From a checkpoint of a small image captioner.
Model: 7.03M parameters, 48-pixel images, encoder arch inception, encoder norm batchnorm, encoder activation relu, decoder layers 10, decoder activation gelu.
Rows from block 7 of the image encoder of a small image captioner, named by matrix and row number. Rows with one number belong to one channel. Each number is 200 + 20 x the weight over its row's rms, rounded and kept within 0 to 999. All counts start at 0.
After each channel's rows are labels from the 100 images, of 14976, where the channel reaches its highest value: "strongest on" is what is common among them. Only what is clearly more common there than usual is listed. The data: views of escape-time and Newton fractals. In brackets: how many of the 100.
# r30: branch 2 reduce pointwise conv (encoder.blocks.7.r3.0.weight, 96x384x1x1), inputs 104-129
# b30: branch 2 3x3 conv (encoder.blocks.7.b3.0.weight, 144x96x3x3, transposed, each kernel summed), outputs 96-119

r30.37,209,193,188,203,193,157,180,193,240,200,211,199,217,219,202,206,199,201,180,198,213,179,183,173,179,195
b30.37,221,227,196,209,205,212,214,216,199,214,167,219,198,196,199,206,214,174,217,176,191,215,190,208
strongest on: dark (61); Newton basins of five roots (56)

r30.69,213,210,230,208,209,208,207,202,215,209,199,188,167,184,179,191,191,206,190,233,187,198,202,174,198,200
b30.69,224,225,203,178,192,207,211,194,222,181,210,237,171,203,232,197,208,188,194,235,178,226,184,238
strongest on: Newton basins of five roots (100)

r30.59,198,213,190,169,163,170,169,185,205,193,194,245,211,193,203,212,197,194,221,208,182,180,194,180,220,228
b30.59,160,194,188,198,261,193,169,199,228,190,184,208,206,201,212,177,185,200,208,182,161,189,206,208
strongest on: Julia set (35); vivid (35)

r30.79,177,231,166,204,249,222,177,208,181,191,243,213,191,189,209,192,196,216,213,219,185,191,199,241,242,216
b30.79,195,188,211,165,221,214,178,222,212,178,212,191,199,203,215,189,174,219,192,222,212,211,200,172
strongest on: Julia set (63); cubic Julia set (29)

r30.63,217,173,217,189,190,174,193,206,212,200,176,193,196,211,174,222,193,206,209,216,198,187,184,214,197,184
b30.63,181,180,185,193,171,204,179,190,188,180,178,209,166,176,236,223,193,209,198,201,178,188,202,202
strongest on: pastel (49); Julia set (47)

r30.72,194,159,206,209,225,206,155,183,164,209,182,205,214,214,208,193,193,222,175,184,175,235,177,198,221,189
b30.72,234,195,209,209,205,206,244,190,184,224,200,228,193,201,182,206,184,165,187,190,217,193,194,226
strongest on: Newton basins of five roots (87)

r30.5,186,204,199,220,159,231,241,187,185,189,212,208,241,205,207,248,223,204,246,209,185,188,188,214,204,218
b30.5,190,189,196,196,203,220,240,202,164,200,210,216,226,177,186,197,194,178,218,238,174,218,203,230
strongest on: sine Julia set (57)

r30.95,197,175,241,171,250,196,172,212,192,162,223,187,208,229,183,196,193,200,212,204,190,192,173,203,183,192
b30.95,204,221,213,248,180,171,257,217,208,221,196,202,204,223,196,219,181,200,204,181,220,211,212,196
strongest on: cubic Julia set (43); pastel (34)

r30.83,182,200,231,205,210,202,248,232,192,186,225,180,183,214,170,209,171,237,199,210,199,179,200,227,217,192
b30.83,189,209,183,201,174,222,234,195,196,193,216,212,217,211,206,203,231,200,174,217,167,201,160,239
strongest on: vivid (36); cubic Julia set (33)

r30.43,202,193,198,217,195,189,191,176,207,166,189,211,202,168,186,188,223,170,188,203,214,191,204,217,222,262
b30.43,221,191,157,167,217,186,176,207,181,192,211,197,177,189,204,201,223,208,186,182,200,210,184,197
strongest on: vivid (49); cubic Julia set (39)

r30.33,190,173,243,223,230,200,201,172,166,179,225,204,195,222,224,180,188,201,193,226,161,193,189,193,214,211
b30.33,198,205,157,185,206,213,206,182,186,176,216,210,176,173,188,188,185,215,164,237,208,158,207,170
strongest on: cubic Julia set (29)

r30.22,187,185,195,186,192,211,178,192,208,223,191,230,193,134,181,192,212,186,219,210,206,193,189,190,215,214
b30.22,208,191,180,216,227,198,203,243,215,190,220,200,246,188,219,225,191,197,209,214,223,212,233,239
strongest on: Newton basins of five roots (100); vivid (46)

r30.29,230,176,229,176,228,205,203,214,221,200,190,198,225,155,170,202,177,201,183,232,237,230,167,185,193,169
b30.29,209,221,188,198,221,207,208,209,213,168,207,222,238,162,210,177,199,202,213,175,194,221,221,186
strongest on: pastel (51); Newton basins of five roots (45)

r30.49,202,194,219,165,198,206,192,224,211,198,221,174,196,170,202,201,216,252,143,192,220,185,195,227,203,221
b30.49,203,190,199,191,184,229,208,212,190,199,190,199,229,173,219,211,209,191,219,198,204,184,230,216
strongest on: vivid (53); pastel (36)

r30.31,212,208,204,176,203,185,175,197,227,224,198,179,227,188,224,223,208,196,243,199,184,205,203,156,188,212
b30.31,186,220,176,166,169,202,183,213,218,208,222,202,178,190,208,215,194,197,202,211,237,192,216,214
strongest on: vivid (58); cubic Julia set (28)

r30.15,179,187,229,186,179,209,191,195,214,211,243,220,200,187,216,179,186,241,221,184,199,179,215,170,194,225
b30.15,197,176,209,216,200,187,182,190,199,199,167,197,179,210,190,203,240,180,215,186,208,204,177,170
strongest on: Newton basins of five roots (100)

r30.21,225,205,199,200,188,190,183,189,195,191,194,194,228,207,177,192,227,208,220,234,182,173,186,197,197,175
b30.21,196,215,217,196,171,181,172,194,213,181,164,201,226,234,190,239,204,210,181,210,216,167,200,192
strongest on: Julia set (36); cubic Julia set (30)

r30.80,193,194,191,186,162,219,207,176,217,233,210,200,209,176,240,232,172,211,208,170,173,165,163,196,201,235
b30.80,193,205,216,182,203,206,191,194,213,217,180,212,210,190,192,234,206,239,207,203,244,206,200,173
strongest on: vivid (69)

r30.89,244,210,236,216,256,212,191,238,188,186,182,179,192,232,208,189,201,210,240,216,215,229,210,189,205,212
b30.89,208,189,203,196,169,184,191,176,190,209,187,184,192,157,201,241,188,162,177,220,173,221,180,176
strongest on: Mandelbrot set (61); vivid (55)

r30.30,193,217,244,173,213,199,204,216,158,179,189,160,227,233,236,187,189,202,168,188,214,170,183,187,223,210
b30.30,211,211,247,190,167,185,196,163,191,184,197,186,206,200,236,221,202,200,212,222,198,172,174,179
strongest on: Newton basins of five roots (97)

r30.34,175,236,186,199,177,176,207,200,181,183,211,205,186,222,224,168,195,187,210,245,186,206,193,191,243,229
b30.34,192,205,195,203,252,197,178,196,217,202,222,175,245,191,183,193,219,225,212,239,170,228,192,185
strongest on: vivid (54); sine Julia set (47)

r30.56,188,224,182,217,170,175,207,198,200,174,223,183,176,199,209,180,190,189,192,220,217,213,188,212,202,179
b30.56,226,194,199,192,210,209,221,192,198,230,216,220,153,210,204,191,196,208,214,205,213,204,217,209
strongest on: pastel (37)

r30.57,182,213,211,182,211,216,238,207,205,169,212,196,210,173,212,215,204,183,184,235,197,208,210,187,169,218
b30.57,229,141,201,216,155,173,163,181,227,210,203,165,216,181,200,223,188,208,222,172,213,198,171,182
strongest on: Newton basins of three roots (30)

r30.41,191,214,210,186,264,208,184,202,171,199,197,177,196,195,212,172,192,178,194,170,199,205,194,193,163,218
b30.41,178,211,193,197,241,188,186,204,177,236,201,218,181,199,187,171,208,216,207,204,198,196,189,154
strongest on: cubic Julia set (46); Julia set (44)

r30.51,215,187,212,173,197,204,186,235,181,178,200,217,182,222,188,232,211,180,184,196,204,227,211,229,211,239
b30.51,184,175,205,218,185,196,194,177,208,205,198,203,195,178,210,172,252,182,192,199,180,208,180,210
strongest on: cubic Julia set (53); vivid (32)

r30.4,222,190,179,179,188,182,204,201,165,186,226,217,221,195,196,192,208,188,194,177,198,215,216,188,184,201
b30.4,219,208,212,161,204,210,166,192,188,195,180,227,186,202,214,221,188,259,209,198,200,240,198,171
strongest on: Newton basins of five roots (100)

r30.1,227,193,213,191,172,169,137,207,239,177,168,186,229,225,181,196,182,221,206,202,190,219,207,209,210,163
b30.1,180,222,194,199,195,199,251,194,199,179,204,216,209,214,189,205,177,215,192,179,163,219,193,218
strongest on: Newton basins of five roots (59); pastel (32)

r30.32,200,195,173,204,211,212,218,215,256,216,178,186,182,235,165,196,153,195,147,217,191,211,204,228,182,192
b30.32,217,195,197,185,232,202,187,194,207,174,209,229,225,231,196,185,181,221,196,185,174,181,181,204
strongest on: dark (46); Newton basins of five roots (40)

r30.14,212,225,210,234,205,201,255,236,190,198,225,242,201,178,203,188,195,198,205,191,157,211,194,195,184,181
b30.14,193,191,229,179,217,198,183,195,188,210,173,212,162,161,209,199,196,220,207,218,217,179,202,192
strongest on: close-up (67); Newton basins of three roots (50); kind: Newton basins of five roots (49)

r30.18,193,197,210,196,181,191,253,156,241,221,196,205,207,211,213,230,190,196,182,187,223,219,227,215,208,224
b30.18,193,208,190,182,224,196,186,244,219,223,184,185,217,211,172,244,223,241,218,225,211,176,211,197
strongest on: Mandelbrot set (43); Julia set (30)

r30.50,198,188,212,225,186,221,173,210,183,205,177,203,200,195,226,249,204,187,222,233,168,194,204,235,176,197
b30.50,177,226,216,159,175,216,174,231,224,193,174,203,183,181,170,210,223,203,197,192,205,201,233,198
strongest on: Newton basins of five roots (100)

r30.55,164,198,184,200,198,181,183,196,209,206,191,239,200,209,215,148,220,198,219,239,181,207,202,177,198,174
b30.55,162,195,200,185,245,218,236,202,178,172,226,204,168,224,194,178,185,206,226,173,209,214,199,180
strongest on: vivid (58); Mandelbrot set (38)